python train.py --arch="conformer" --model="audio frame classifier" --dataset="Morse code for random letters and digits, with fading, noise and interfering tones" --train_examples=26041 --gain_aug_db=6 --noise_aug=0.01 --time_shift_ms=50 --n_mels=64 --hop_length=160 --input="log_mel" --spec_augment=false --win_length=400 --num_classes=37 --output_stride=2 --norm="layernorm" --hidden_act="geglu" --mlp_ratio=2 --head_dim=64 --fused_qkv=true --qk_norm=false --inner_norm=false --moe="top_k" --num_experts=32 --moe_every=1 --expert_mlp_ratio=0.25 --experts_per_token=2 --shared_expert=false --subsampling=2 --layers=8 --width=320 --positions="learned" --kernel_size=15 --label_smoothing=0.1 --residual_init="scaled_by_depth" --optimizer="normuon" --muon_scale="match_rms_adamw" --learning_rate=0.0021 --momentum=0.95 --nesterov=true --orthogonalizer="newton_schulz_5" --adamw_lr_other_params=0.0019 --max_steps=14100 --batch_size=128 --epochs=69.3 --lr_schedule="cosine" --final_lr_fraction=0.05 --warmup_steps=280 --weight_decay=0.06 --adamw_weight_decay_other_params=0
Rows from block 2 of a small audio frame classifier, named by matrix and row number. Rows with one number within an expert belong to one neuron, the router's apart. Each number is 500 + 40 x the weight over its row's rms, rounded and kept within 0 to 999. All counts start at 0. Numbers have three digits each. After the name is the row's rms in percent of the matrix's.
Before each expert's rows are labels from the 100 clips, of 14976, where the router gives the expert most weight on average: "top examples" is what is common among them. Only what is clearly more common there than usual is listed. The data: Morse code for random letters and digits, with fading, noise and interfering tones. In brackets: how many of the 100, against the usual share in percent.
# router: router (model.blocks.2.mlp.router.weight, 32x320, trained with AdamW), inputs 64-127
# gate: expert gate (model.blocks.2.mlp.gate, 32x80x320), inputs 64-127
# up: expert up (model.blocks.2.mlp.up, 32x80x320), inputs 64-127
# down: expert down (model.blocks.2.mlp.down, 32x320x80, transposed), outputs 64-127

# expert 0
top examples: speed: medium (68 vs 33.6); the character "6" (29 vs 12.1)
router.0 083:514569442579448500476521500536487525550420470555576394501519525481504475536524441481449476476502507505535499499528476522501549509579586477476526483427392490522507565495496492494524455553506491
gate.0 092:516462515480482525408466505512435551480543499476490497507501463501520499462561492498500509537492531499526488455502548501446542463493484553456560458529588465489471449574498465540499470570478480
up.0 098:492529598520527509430467493488426470469437526445420502502497471504501558468511531540504511495556498450513494526484504471464502518578508500448553544515450441537521458489501505496477492502487519
down.0 105:506503468518538523492587576546444501466504546490508497498474452507471554538467532511469497553568537540510520509557526502515470462523481579540455522521427475502519489518527542425544521464496495
gate.1 100:496519515497448506540455502537590497454526477479540505460484514479488498477546506492507525522461545497447456446412431577427565550461453502465521526481503533495469477469539536487537445455521497
up.1 100:560504499530522456488534472533497545500478552557479483504549487455457498517547441559490473473502467485532581550495581445531455423464491466518445501487503472459497536511457467522486551507520473
down.1 100:543502513435479491519520444567489477543511581444593545478528424474500499499493533445513557491493499472552516553471530446436438433503534492479511540482442531519437588557468530480491504500489517
gate.2 100:457497482513512529499499493467483502517441487478511497521491498505529508461591528455525495466457430541568556498496543462523570520483464471557573492489510522504454573503499444527437504514602553
up.2 100:445549497491505483484484501537549530497546485499462412502531464449501504505431600562496474464523561462492430520490447581555426532542475460538462505500485525455507444495520523466526510549410458
down.2 104:447457453537460499479464511542480521520473532454583450513471507521416557462466469533492488495500501515526463463476492462509475525463501414504558531509467463566473491496509540532471494485442494
gate.3 100:468511454482522523430514509499528492500453548549497529504502488499496523499493481487506446432432489450509433416439581540488452530514456509518518510463494538449496421499469470483390477502441458
up.3 091:512526505524543476529460533504519475510482488495473484523498483463455455476515508518565454471512453492536498457485563518494417502495511454551492495475522416549477495565560528492476487499522549
down.3 096:523494461498538570540526511506550493542480509458559479530424526483452538516402490502464480517493522602474565476474503435568457467516496487476468479530523489538556558465483406470532460535518478
gate.4 102:478497492529537544530577467492490449551468519510506487519493451532493514525483472429468469517547536452574377565486486491423475488571489522497565520496431442535525434538508464490499591490476535
up.4 105:493504467467482536597556427472568514546467475387470538502479558520577503451481509492498553519559431513434514535464424398504524569498498480471514427545475456511487531452476483514521518485520467
down.4 102:478459467510447550568412564414537443567567525515483550485507568507447454507532523550536509462500514531511571429468487490454524461444527440466436520501451528542502479478505523537449493451532555
gate.5 105:512481530494459519483526497545545505477463561539634427453503470503493448502528425438491474481460556493534540487510541519514554513412470508435485511473544461563490502523501385554492501508511486
up.5 102:491511470457475525573518515554526437563457671404402597477465539512528489486567538571560487519529501461472559473539478499478517505505403488491457440524538510456495496522474523555519497566506463
down.5 096:567453465531508540543453558491470503553524460512522454512472456512479510547533529496486509555486467528533498570525484524485455522470515466488467503544473479500529511513525489506460483475484505
gate.6 094:525539535494485551461445465570470503505463519535530547515466462506595512467522428414479519430458551515525556526440457549464505508451486521485472488512492532556443506508470482470563504384532569
up.6 097:532561437496508569486520470556475548486436474498533413496523551470562510507544458488520460479469555540560530529498473560475447536472504473494487482459489537498454435512480502449574517546535546
down.6 097:605559560489448480564495530563439537474488467430455512488520462523586512472505487534470484493493497533549556467471538537498480457560543490502402513483476528466470553524453510535536513504551445
gate.7 105:516464539493518489516498553517451571504482476496573481523475528561495491503426443561453511422491587456455515529425491533542522513517483508505616445534513490470529449483538502457491512525518543
up.7 100:536475486446509470520555607467496500556528454479601534528449560517487511491480467526474546496468575475487469479430497571525573474484445515527497473491462531474553522503522537473463421533534479
down.7 102:506476547454523536549419518532453560517498474462502506515479580477531531450576505512478613548481511492507582510494588526462496542523501485558520479480463474479523533532566541462472511512468550
gate.8 100:500529527539498437482544514492477561506618510494431465471526485430445519446528573437517461528581488498507462477573502510435516497533531445506513535482556504473500538524518350516465509582516400
up.8 100:475516512488496548411477531566513511468449480522495547473528614488504491539472435502500552488465514467490515566527475591464539498442490529532421496551536469499508503506469509558512511451487549
down.8 102:503469501528462494409512458488504467523446475483562505489475509506450471518489545489501560486514450509559476484554461503584420460456460426504543481509572411442519555463506475449527498509506550
gate.9 105:455533555521502508531520467545471451486526525453464510491532541516480520472464587553539492440531445494592554527479419515462549507483441493488496461457513525435505505510466446466517513527523482
up.9 101:499547539549507524546473478521506495469497542494463500487579519552488506491488581553541483413516456474594555539469436491479531509444443479469498508451482526434501471495456441489534514531506467
down.9 095:492489451478442458439452523455560504488512513518490526415486537508478509469512593511396503503424566467552472494525489504506511525523560497488456457523503451464526470493617415559474410431530520
gate.10 100:482453462478513450518495475516534483490548563446505489535511549496476473508511469466530509548595418445523465476506530520501569473469492547485608521494534514495482458535466524473501602486444529
up.10 101:437503461491493511381473470458504512542524484471484488536477487558507513486514556461499534464461464460484542512480547466492521423532586535433386580533493496519532508507462577551524472539534522
down.10 102:472488490451557485510496482502518496507433468382478479534489581514479436503582457522510542500522529429498461481509505490427484524525440464440537452433512499484521527441506501522449442371476455
gate.11 098:492456565444486470537549533489490454492488515515509603531515475487501526489557491533498520510525523527558443553512430516452553592512506468551553511523501508422482467541498474466462518474421478
up.11 103:533512449462496499457485572531507482483557500502555536492502524594502495477463511444477507462472474484455508470439548553482539516513501505471482455443486444597472524506550499506564527494426513
down.11 099:506493442554539526488505525534491517471437452491508484440446493492483500512489511508498470492550391460529436576457496526575463468478447533467526516489483520511475564520530477550557484478511491
gate.12 106:496507457413425527468622463532454456590413489450520504531427536509517514472457434492564549509514472460460482562542547477502505473431490511473495501552522498500499539482490463543512476486521556
up.12 108:508499521572554474515343546438521569508578480532402434484534468477489487537567512452473547502460484512570508478481501531507513475498529471576591479477439539513553478503487507479456572515433475
down.12 109:512596501475469463420477423558424511442501514439467448451501527522551457589505398527524453523514558567510463558586517508492397483488534491535535433465537474484475478490456495522440484556440479
gate.13 096:510511490407492502568459440551519486507526493516528531494444511433484472502529531440500527469437470492467557504473592507373494536462493520476432517504463533465522457495504479508480493462428567
up.13 096:525541485555530487501473508449464554512508447505560510541549546446513557485479492507478473552552485532549517440553472524458497482555505485553507585474501528477462434475482395573505494507504479
down.13 096:482480497542502496550502544461521476492530425480516520473526548528453515528551526441494520490550489441621456531535494549499549414434502494485522494561532436475528549369486508509439520547512543
gate.14 102:469468477494450511552525497466472506501449533430476506484518564531541514511490521466527511519492509526403491400576531485510513470562552475470457529570529600472497457525462461497527515473595470
up.14 102:449465439517479545518495520484532513500445560478470494589490511554451518491515476473443451450578505514427380478504520550440524496516492507497484466530539494467478509463466525512507535453497549
down.14 101:556462527557414555504535515550482466508498534516428494442525479494558485510510487503467488519561540499523403512470508512458470517450485491468503517546503535430446430428552515587502573464481501

# expert 15
top examples: tone: high (71 vs 34.1); speed: medium (68 vs 33.6); mains hum (51 vs 20.1)
router.15 086:486520487533485468487546480436518621537426486564528506475560460450551490520449522491473503512554509522531550443584496475495523510540548481549500469495437455521499518513554508504538496497530463
gate.0 102:516566422490506506510501464512500460499487588455576494503438539439570507490437548546536487413437515580507542515478497568524503495509469527497423434517499473473481587519522373510437479428518527
up.0 099:552454528510550504499445525521538458443527438505483523471458479538464500550518407488487502562473454511453512511524542473556466466502521489461532530436581537529503539494536565519449522513502459
down.0 096:471528483546471585517450434496545550497489561529525543507457449535436447529537499527520502425482461531483455485451531539558498474569521484476444574472437479475498540463470564507488478537511484
gate.1 105:530515455425510493454439487501455496492516552505568466466550484474469476439502446465550472477537519567419423580517538555605520434476445472525562501510542516574492449518495561470535495514482458
up.1 106:519423563522505533521557520531495504500485512416462552488441472512511531548565434487404557566497521460580510479508479474500496561512555500507392539511492501383510511487510461484489507527474495
down.1 107:455476468542524473511535508475532471437535437493475462512481517545522509525510583507551514510498524430551502430465605491437492552501552502510494449458445494514528532519561551600500491542455515
gate.2 107:468549464430441526485504473489577494543408517586576458465482447555504506484453472538574485481504481582463528493459573401464522485474415481511507449511496532502492478486495401490508580527565569
up.2 099:458490514491490446508542460491523488516496482521495507448501547487517490493397507574551587483499490499540513438490574415433533514465505495512450470536563500571527512481463477456532579544528483
down.2 099:503476539512518484438472535553512476471413459467571492489508517511525527507483511503470452491479544491459457561548489552443498515440483528517573486570449460473475519409542449509537522554571516
gate.3 090:531490513435468441563495492485466518461459518443477446483436428450563555490507454547438472566501483552501519549452442515509452558462479471477525522521534499495516453516447459515411410573459426
up.3 090:533481459547512503451424567497478503526558509499456555453487569485469476500551507534479518503439528482456486501464498522533502529557512503548444465531496497503532506496503442551429552528504498
down.3 090:500486392462471515498499499550524415566390566471527473499526449439524395523425512559519491543498476504455476485488558540474506552473515483504536425443508476412524531562532504505554462455536515
gate.4 087:433516460522426529464489497492492465524467535452460458524594537521473483535484574587457519545477493461466528510541425572542477517452481507518467463471519553474522425490477530482600495501526496
up.4 096:463506506524538459423483459491517487479509472521460484418500555498500530496529456471488500493500546498506482470469546489544581538540515512426536542449522478405494571481552486510520502506556511
down.4 098:515524503496529434492469543501530523458497523519541485425497491484507516445505482532548547471530545452546512489513467467509592447435427485534509450479480627490526529487552393513518561511495499
gate.5 099:510501528418476472521522520515535533456482507511546464513478512452517518499516605575559540491442530470490415479476427456385549488532419516534544448503511490514531571530491548495485499421386510
up.5 106:479495508514489548505491526537513479544562516540434438501493539475564474521577447482369454496532551474564464538478528527474456542516551463471527530453401484457444487546524502463526508528473468
down.5 103:531518475473509461516589487479520459481564493528471474519450485487482501530498469498514452552554485490480465506503509552519469491499518440494513504566460495529502524461473490513513558450464491
gate.6 099:535506528458530548422563494478495410555482471470599452466510557519469509439424505551494495561485583492469427478442501543490481524512423511528473448457511524508516432494543510493526497528498549
up.6 100:488539515455522527511498535525477519518415500425517479479472526530552505476471534534423532501480493514510469540467456477465426469516539519433404476473585515513526548526516470512456467577541405
down.6 099:479473493483513472436443461540433495564509413483504535587517391518543524464455500478510412514531532485482478521509519430529530482526548531517508538459387543533503479483565497392556457556445530
gate.7 099:533494459478481527470540516476453467481473544496497597533482530557458499538523501485461467492488461470484467482484442515553481428471498491494528483465508495568443498459487441507532482510468500
up.7 102:507473508508519534533496488513511497575462450500440484531492571553558525559509547516481464436550574544493488470597484488536484493451479460484524508508452559448507487511510486463469475442480463
down.7 101:467557458465514457435484494439515566452522526545473517510550495448518426461472520536572541473437462454503523555475457516458546519524516525509501494535480523470492502507435446502535533537442474
gate.8 102:557534467411454495504544482585508504522541526485564506485524478538470558533483496489546551448517493385561493531517490476548415578497504518475511491534516475516501453500526597582462479480476547
up.8 099:447496494408492477543467501473534503488560474536452554491492554492490532482519520475488415528486430479544473477462459496541546600465515505521438572495460444440478548516513446592492483475594554
down.8 100:526478575564514493464438545512520519517469470523512542447556520517497438556468451550494461526439517508480503542445458541548468477487459534493529466487571508463471475566438483518517551495517527
gate.9 101:465567500471458537492580526493433493497514568403566475448498567512481504511469452572472505513471531489560463533536553542473498542501495515444531486516458464447461531536512494464451513468472501
up.9 102:527458512504486558548444486492534496488482437490487497457516572476473527521470539494474564475544534559454530478558505443472508578524513541492466494510451494510548483472477400543559522403489458
down.9 103:523516465590455545545553477551478488522498504426501533523442449506406556527521497533439465456540472476533497512547499559483518415504442496556469541452429442503558482473491571528409500507576517
gate.10 096:488469524471541514524438477520543541507534551466510506496455570497507488537502538525533563530562498477548518542531473515519422435472522484463429543482481549425532419518501565507533557406519468
up.10 094:506485528495500538540494478570545508517491541495485572484474510545469501448500429611516485480553485485477445539524432485497474469458459461537477515544603542572548440487467468462503513455477512
down.10 105:474513452506453430501481475475502543463492419494443525497511469555459574556512501442506525462498517525523484457550440508434519499502540437506586499470467472435509486512513433529512551496498565
gate.11 105:523503552533519509535526494507522502515444664578456503534553432508557496482535422526483383488452522583513488502533535551419422519517500484544552438465458432476511457503483410480479477501544508
up.11 102:507571520482455458569549450471518499518462551539537448502595428492544465503491489539470430503535547565451529523519514548454456521524478445507602461456501506450454474508473388464352497488519492
down.11 103:510470518497478518534575482457514520556449496465518497489496457460559525507492570550474530465531543458437542540517496584490468495510536598469535496535438508492575491493509482480530469494544453
gate.12 102:507456544557502460537473533501496464551546522551459510497529499493454491466533491502457534587535519497488544536530509455421485573456487474518555482471518546424538481441499467495496621476356519
up.12 097:499492485452440482508620545544520512549422554438541515494513466499465515430460522505472529443511485489466538513462570469478496527542556543469508592506548452486448511549480523512554465512586500
down.12 103:480507535476427508556562525446512487538502493471521507446574501481528460469532534516464526521534477514403561515536564410514467480463445508523501496433488499476485503567546541510541512503446496
gate.13 099:477496503522493508595498451464544591576534515522418500480507503497488477488502464506539433478503432494467511482527475501472460518536567500530515533423535522556555460491489476588538482497447451
up.13 102:490539500534497491506542452504467511517583504620514516481542465449491513517491524518431545551543536490556483484532533471465499518522498500526537458491486485512519413567509435485494539484484456
down.13 100:480517549485447486408532447522558474435499505410486485557528594596518476444505429496555461493488422535496519442520504402465447490493485489490482479502477604555494537436519557543451478536498534
gate.14 097:476456552478514486465549474545464434527488452512611517491447447523438553522497493541476495484550544470512509561543502469503441477515509489516456477553575411514541426484488523506409481457508546
up.14 092:479457483581497569553508482420540497417574460566517495533561519515463473527489475494541395498489482515511506507467488564484462499524493517515555476464485524480512441520410534576475540520504426
down.14 094:463583548468499482500467491461463462528508546516523498441518503536558477600549566390532544514531554513520513480444494501481560510484476538521488482526493506521506514470514475503498510483585447

# expert 30
top examples: tone: high (70 vs 34.1); white noise (41 vs 20)
router.30 088:484433492521482481487546476499553556446437500581520425523576413462503487497494511507505537520593532488491499490564498497513483455568598523554531503496531504568513531490493539529587539521468549
gate.0 102:517476496480483485438464525493523514477489526477545605433500405526496474458530513476572536524454581495540622520497488420393478502482482490491518504558520533453492484523534529566453433470460500
up.0 111:527439579401472494477578581543475521486461548446490509474476458477522514507497559486484506524484500472552535506555510384478509557484407509526539499487463570410540523487496515493454526485437448
down.0 107:583448492505506533488462465490469522465540481557409440522524549399534494572488508566458451537490503582507577468482487501516421422483572500492474531453509532563505460507587558518468545473550488
gate.1 086:485495566530504463533491424523501496525509518489535552502501570461486512509531498517555458499491512500415492493504507475561482497513503451499453520532551453465441495504468402467547530460538502
up.1 095:445513485562520581496479528442510538518409498526447525471481499530486543454472523438502408534503507499492542512465532505501513505511630469477405557439487491488477454493483493491499450482499486
down.1 090:514520558532574507439425506557539501504528457465533467450452517587485549478510494485551544455470495483550542442543506456536515491474493488522484499429458576554496441480531482437459591462559514
gate.2 099:491527529588518402517637518443403532463527504486483523490469523440568490478423497494521453472489500545507464634495504451421489485571511515539497505494537448468493478470524501467469498498506512
up.2 101:501509536526479489565461433472542503519611485496461498518518548483476524529494461548514517463442552478511559427464507538453412531420505525484434547552437490501524438476454465501430513482415501
down.2 104:529514461532578438516545538546497590463498446487497528503489494460473507477489473499424439491465505515510478525509460511563499522480527553511501516450475449515563457509464503451579542478527436
gate.3 103:488453472530502463558554539485516456490536425498490482501512524455498504519466574532462536451541485439412519517541486409506471541487496496508423487464529512536471501461521381482532454493462529
up.3 102:551610496469518500519557444486530508553475537484474563529486482547485450520515492506528505508544534527588518452474475531522523495491550505460571517498483480479445524493489518530491439418503489
down.3 098:495496435495452446509473499512465506478527532544471457554481489541546416466546562507489450456516465504484439532475478469501527542493490487486469445558493489483522531485474555502535500499479531
gate.4 095:509533514560500582493452508519564449521432465612559499563503513502497468483500438539519542364421511499464530598510493483515466500499459526521448525466511497477516562546477527456504521463499485
up.4 093:529563485588511479508465499533517581470451517577460503528475468557443501543496412471558519451508499484465499507580488435620519477573521475504516438524498499471535507504472489491542518460485480
down.4 099:555511548479468515433538413408544449493471506508498514458493524535453528534475476461541535473453516450489593520547443451514500509473469563470456481522494489524523515424563465479516548529519530
gate.5 091:435446475515453488488445481501576496460520454482523463579473541533545495508499409469552424538443478484575469455493544504495531571472486465565475526428513476505493426516537501485484523484534557
up.5 098:456503509467484530560506466471490501496503535457523509492426480470542518474447393483505525587445495468498420477456609501472548528541517482536462540461428463501477464499578531512446569439456575
down.5 097:521454434435476511476466485448517531443459544444474548478474538525588429500490451545489568542495561478450498500598476490498502501469475522477559487527469528518460547486492457473472505470491504
gate.6 101:465529507542518500493481447493424482483574381474467492500474489520489466461507451441594518509464488569543536490497544481462559436495566525538469470509511578522515554508519488432423514584495474
up.6 103:502524497478487548527513476438468398535499486437536484505476446475495500445555440556468540485450587488417456509529502537520557513596444538478516461442469456478535538520530620457419507528434563
down.6 102:485466552527505493454506475442404498514471579478487539471428480494425544560538527545475530481515472524554510512460507471451526526592538514430509464553488472534512480495461507485523474464498496
gate.7 097:498542473505533487569530467531533484532522465554482518523457531529486470514449494491512546483557544545478512517601517504440580383474494506521519494525537521494481548502475429482528612465395503
up.7 101:527468499484515516518514545486509519503378514519583431468504422496499550525572527516485505498413438469560549447446504453532497520527475495538464528466484460453556483515499550471462477505536453
down.7 101:500472531515568544479465546465506539429471430491563530462515461493571536468572510560528449446570533514536510495461471546510498506565533486556558498497479458504475594507470489453517456474467475
gate.8 104:478553533475522469508426572510488519481511387473518517474462472501470520462530555462448460473515454505453489481499482541527562494558442513545472527533526505572542497513510535447486531502470552
up.8 097:494429562569518499501457563518500558521487428452471507549444419540471550508491502442442476443473489516524455488469396491503544507586458533449464557500478531509530455567532538478516504479486521
down.8 099:528528468482483505510479498569529514552526541469466474479554491520543495537534498564479468488441442439423498534456541500459543485436498512440476458500460542476519541439534521473516511519503515
gate.9 097:504460444513525490608521459481516534447509548569500515522477526488497544481541464479422461448506456501602463571489482541500543556541492437519514475473542549474539442521497443490439479512538474
up.9 106:428461470554511449491521528459499447497522508446490502483507447535476488518560487506533582413493516474458498474536553444514476501487515517471546514468528526505549480486522539483625560471459559
down.9 102:546523492471486479519528450545534466548499493552443553549519399485486504518461499490512457554523495466492485586529532539494560509532507480585569522562495475496511452463541537531430520529550492
gate.10 088:512509534432589468564434499503535541459556455511572500529459473414492488461509532473491540464533489502535481613493446576495547537507457530510553538530488465540572581512523485501480487468528488
up.10 090:483526570523559442502504542505503486508446401566530502509471515404495478482583565449505465507450483534494511609479560542433511527495446528521503562468501470439539581505466507493524570457450562
down.10 094:492451472448504543594485429548453497444563590502489573517435478433530521532507530542492591543506562480502526429588475484468525481468487482506488460501518575503503469470506465449512454478535475
gate.11 112:513536452488497468522564432525450446536506554406447563504607562509549461486439496414558488563479428487431552554483527479637503457441410503525488550513518497489537511460507499456530534473558500
up.11 110:503529466494416475522473453439543523459530442562523502570471450498483507446447550515408483593508514425579539461487490493473441500486543495528557529512454520478474496492510572484509469485550509
down.11 110:512440440512536498514512510463561582461472521459473481517529523486496528482469461471533465467503482508460490510505515513538527547463511491529471459500531437432511475534509494507479471517453557
gate.12 093:491544500512520571494539488515567463502392506491493460557439470492595474534457481516477430487368519567426584454532474433462509480480478529464470447539552500498485505499473397511469520509547532
up.12 092:494482536532503461490455492488486502511535510519473498496531533468498536495548475516537595524591502493548456583430451517565498470550521458516490510503507472520484546462519543504465555482477469
down.12 098:522535497510409479471475495466520471456494496521496440482505478445493524530491530507451482479461531497496462430534547424438478463518560473518482470467529445461469480447475476508527462602534572
gate.13 099:482480485415491499532563535430459490557454486486584502543505439549479527487508552568446508545510452512525537508544474445429544525507472482478496481505456479487491448557486463504535464485487559
up.13 098:518498515557473476437498472586518430487580486537453496521498475488516504509491449474480567543439548517542505557450479584525497469543504466531532482471507532564495486457524511485474471515577485
down.13 099:531501505496507453556524502476557465487463503534447489493499459467489488497530470477469407524500424534484603556527493467481441552455467455529528448456509530460458498498440431518462505486553586
gate.14 100:585414518494485538520421521537528493503493513475608474544437516525471501473530492552473530524578521536457494514457442457538472534494472485518473511565498534496494523458540479468599559506482500
up.14 092:532421472499479526518356496540504445573491550441552508558489571510478471464509452572515519565565480541479477405476409474487495487526546468548439519541541521523531541481510499491541552489441499
down.14 098:556552458457534477564555551548514514404492421492490503480507556501558450578481481488437473491518474409544412540477479486499510530520496573526519475436519544539459433477519556475463487504514512

# expert 9
top examples: speed: slow (81 vs 33); tone: high (64 vs 34.1)
router.9 086:483528439480536487448527497505548557513433449577525475477523483428525529499503467477466507545510482500500560474557480447530465506535596464512425512467466464538490524517536544478586447518551473
gate.0 113:488449492467497483529428523492458553509511555417590418496441566522503508555491536443469519509543564534517448520497450467476483513511489489480508502516470538519493467499507527539489460443430533
up.0 111:442455510449508491483418514465508528509531533460540532470423541489476478548474616476527502464562516515529433472528482432442498543564529459509592480509520512532503547513508557526406437470399537
down.0 110:456475529542522482479486537524536547482521478511536452485451398464529540543505526508517471434522477461428463552511473447510536516384530488549533505525535485596424608472462493526547479501541519
gate.1 101:514516524510464507542446503585509526469529531571552500537417405520487516531526449499436482461515388554530429475459464495505490508498490517492588542449460489526467499529518481507552505501464451
up.1 104:491456519522514481581484490501480508504474521483501483449410498468487487473492556500574521495477448487531474481538500479477593522475507463521385494529518517523565463481542535526484523494496531
down.1 101:493577414456519497566534513446430559564533537523505468431505512511523523525383529545551508517463506502516410484553482505576500511529420460519504464421469511464466392502499531485493513519464421
gate.2 091:486472543469508454535508517538395431488492573497520523506530602491488463456429533502482506484632479541434529480462588491568429525438453496504433506515510526476462480500527452538516471485509476
up.2 089:523485498535536504456473493532466522513549467527543480540560527554410466515462626530557447484545554526431483540537446522540537482437493445503458574467505464535527485496490531522512416473599500
down.2 095:487517495503519533503510515424466577495504569563575565576500504489475541542445494553481487494494435554555577548488491454546525486509411502530507550529428525428542527499525496499517499499527540
gate.3 114:479493436470510463466479502505466446472424448566494492511414541465520501497483491619592527482549601501520546517531551481505465491487476491524521496483556556456544533518491397453597547514503469
up.3 104:496505496430546519519582510469514455539496535447525546551471439517488471529531484421479505532453366460497446478525454492537476530589498488454404588491490517536493533536482593486468464471455495
down.3 102:468471520477507472501564425507469477524457588475444494514502446499550463506442485551483477505524439563547445558501498435554450469459501489556525450521568508462562509475503512537515465509556483
gate.4 100:539497527551534455459513511531533553497538550557477504489445519494483489506418447547519452565479501481476519493557477514503456486469564455514496452538549502499457482471494540465473547492486474
up.4 097:495512541437443484481446525469482523511499484500557625505462466481520520441515494540513417527478446386582448499512456466494508510494516505483500595543470480525492489520513508517456501520526467
down.4 100:464538527497519479508453480493497515491536493578455497493466502528535466566441425518487569557541473457463486443437512470501451549463528509479526538380494468471501450353452426468527479566529473
gate.5 089:476500510493530478453461505505447521513503491440481510569499484528499511505509476502451432480501505517534521497533539489456484412464528464480429521518513447492522550595512570525582532533551506
up.5 098:485481444487510577494460518494524582546541436396467504527518519537483460517467482504523440374555580533397526536581517586524510448498471479469465466485497454508520610508512489556529437593495486
down.5 096:463479478503536488479385460554505482513553528480522487489497487525409535474509413434431476463502477450533550493485532504580420542450578536417493537511483517492579533478471495479487499503445442
gate.6 103:485491512465527511509497552372522436481537449502587487498477459479466529478591526468555524533373448425558526538511484439554461517493535529512515492568507524486501530487473496462434519500511487
up.6 104:531548534510548496480480465428510518496524466524566507511457489431443508471540517485567478480470378461527462514495497504611537452480521494510512548541527512472498457510511507493502524545581504
down.6 093:533413433522558576526557451533430588504473515465457461586380497472454511536515453502516533452515549484425546554471489541458474515455502481507537518542470477543489465474503569459510488589492523
gate.7 092:463472473511483538557456479457503461573481547541458522498566546494501505435456508526529496521482512558370464471436506515588483514519467485466547531533487542531527474472487488501456473503498509
up.7 091:464435492481565459467413545497536408506427455504546445497509507490569489497526482504519507551513514501579452578544515515433481504480429493507499458540521481442495573476537570499572524507423456
down.7 103:508574545495554449529482472438542436514497454489501480457511457525423486537552533377512533443462411431492545539514583478482572515480478486488533505452482494454444501512574484459500506503522538
gate.8 098:493554454493470452491501425457495497455491499533502540449544474482515451495467486540548554562461439471523519478517511490428548505471453524511554496529496499517526484550519504522540465449505543
up.8 098:473458502584535554561554531442499474500482496422467477549440533482471537516491537486533484522568457467504510538542395517554435540533526514480460476500576532424536500529514541498447518494392496
down.8 097:434434457477470541550525460544493506421468518504513505511483549498422550525458537525449473498437533430482434529481463490494514588465482473533495469526510494493414433486543402520475479551550467
gate.9 107:568499545435474500455433523539513560563558484496483542505495513496500491477508447535466552492443603518521482529423591569545488489576419483578579540430510499495531434486528539447545493539416488
up.9 106:476518501610520492565575497511480513538542482566498496522484580517444477502535522534503540495553545480608461582529565506482536497475484490545578552431389456462567487498521445490496511478506436
down.9 106:468462481520511497556540441455552494418542468547515476496498517500481466480547483503494540421541509554514511458439428512473440472523492516498563506557492532532487489548570511488447498452515485
gate.10 093:519533551477529538449380509442541454457501528518544545528472507567467474541517494490431525517446514439455491518484415450426491505503504524538515501479508447484533470512510528516485451461427490
up.10 099:498514429542449502518521508461463462483508559493499548542496490537533500494518525480500541464459443419470472442580485486514461549491474515541491497483532501516532495474569549493453467451471522
down.10 102:543572533414484488499465494455516429471604486541502506522509534528465539472558460537469510575499508462513475589539538533504501462519537493445536529437497531522562473479564555489546531509505410
gate.11 102:529516540452507500463524577524511514532365467534488594454494414498549528527477509544405530459502426482476434515528533477511497528531476498430530496525541485482552498514497528504494528458503518
up.11 095:530541495473507425500535519507544508509428530547534557448492502474549524532490448566443564457495453452488446470511489480488506531511476515454517452596538502468506491497507550551482529456488532
down.11 096:520459501491485547509563483540522485530545506488521479424389548490520507560509483532493481467513650504529539502590557474462569551480503512513493480515521511466514444566560509543480516527552457
gate.12 103:531448461446498492471520576501461486530445511505512466543465522504535519431492502436506516535560499522534475428455448538419482514475522474509466499468535436594542422472499531519548534438524453
up.12 092:501482511586513485516573521534557523517427586471493511516463530531517509454488444499446564408482474467431501491490620456446527490524538449491574572466492550437534492494507487463493564408479523
down.12 093:477499553423449541536511513427544567513525470536510524443497499510431481467491558507542536509556433394514535504506576543512553529496591496513547483496459510513559400527527441528532519534569502
gate.13 102:535503555462503465507472458488490534515547458519511474497487574471469436506539458526510513488447485474569540447513470481482500536499537476531517500483562517497505504506489476526389467533474484
up.13 097:499482429487530525475608542515539480569504486513515465553477482563420496468511517506481534492482534493471483489539501506523516474492526537450478499474515560453518514523480516451566483498504494
down.13 100:463507521489486500587503521459464548466466514409499452517508515469492477512533526506491531501493480470574458484599437513551426447432500479533538519487488575504549541459506479490494481486490540
gate.14 107:524527490425530475561537428478512490526569512441619502508533512482525487490501435510500486609510459522479511502557429518567522531439516503486546428474484484537523460485489505523546499558489555
up.14 096:550488422474467507500532509436451569481460499519433502522456467517494505470509531512542574386538543556520494529487486452437543524547499494548499479464539480459527512468532496442469504474451516
down.14 103:479515516544492462462577521434540515502544558500479459515448485577488431503446519510528524537486425521430525509448535412515439503499489470543544431512464492560487515513460468521502521427545574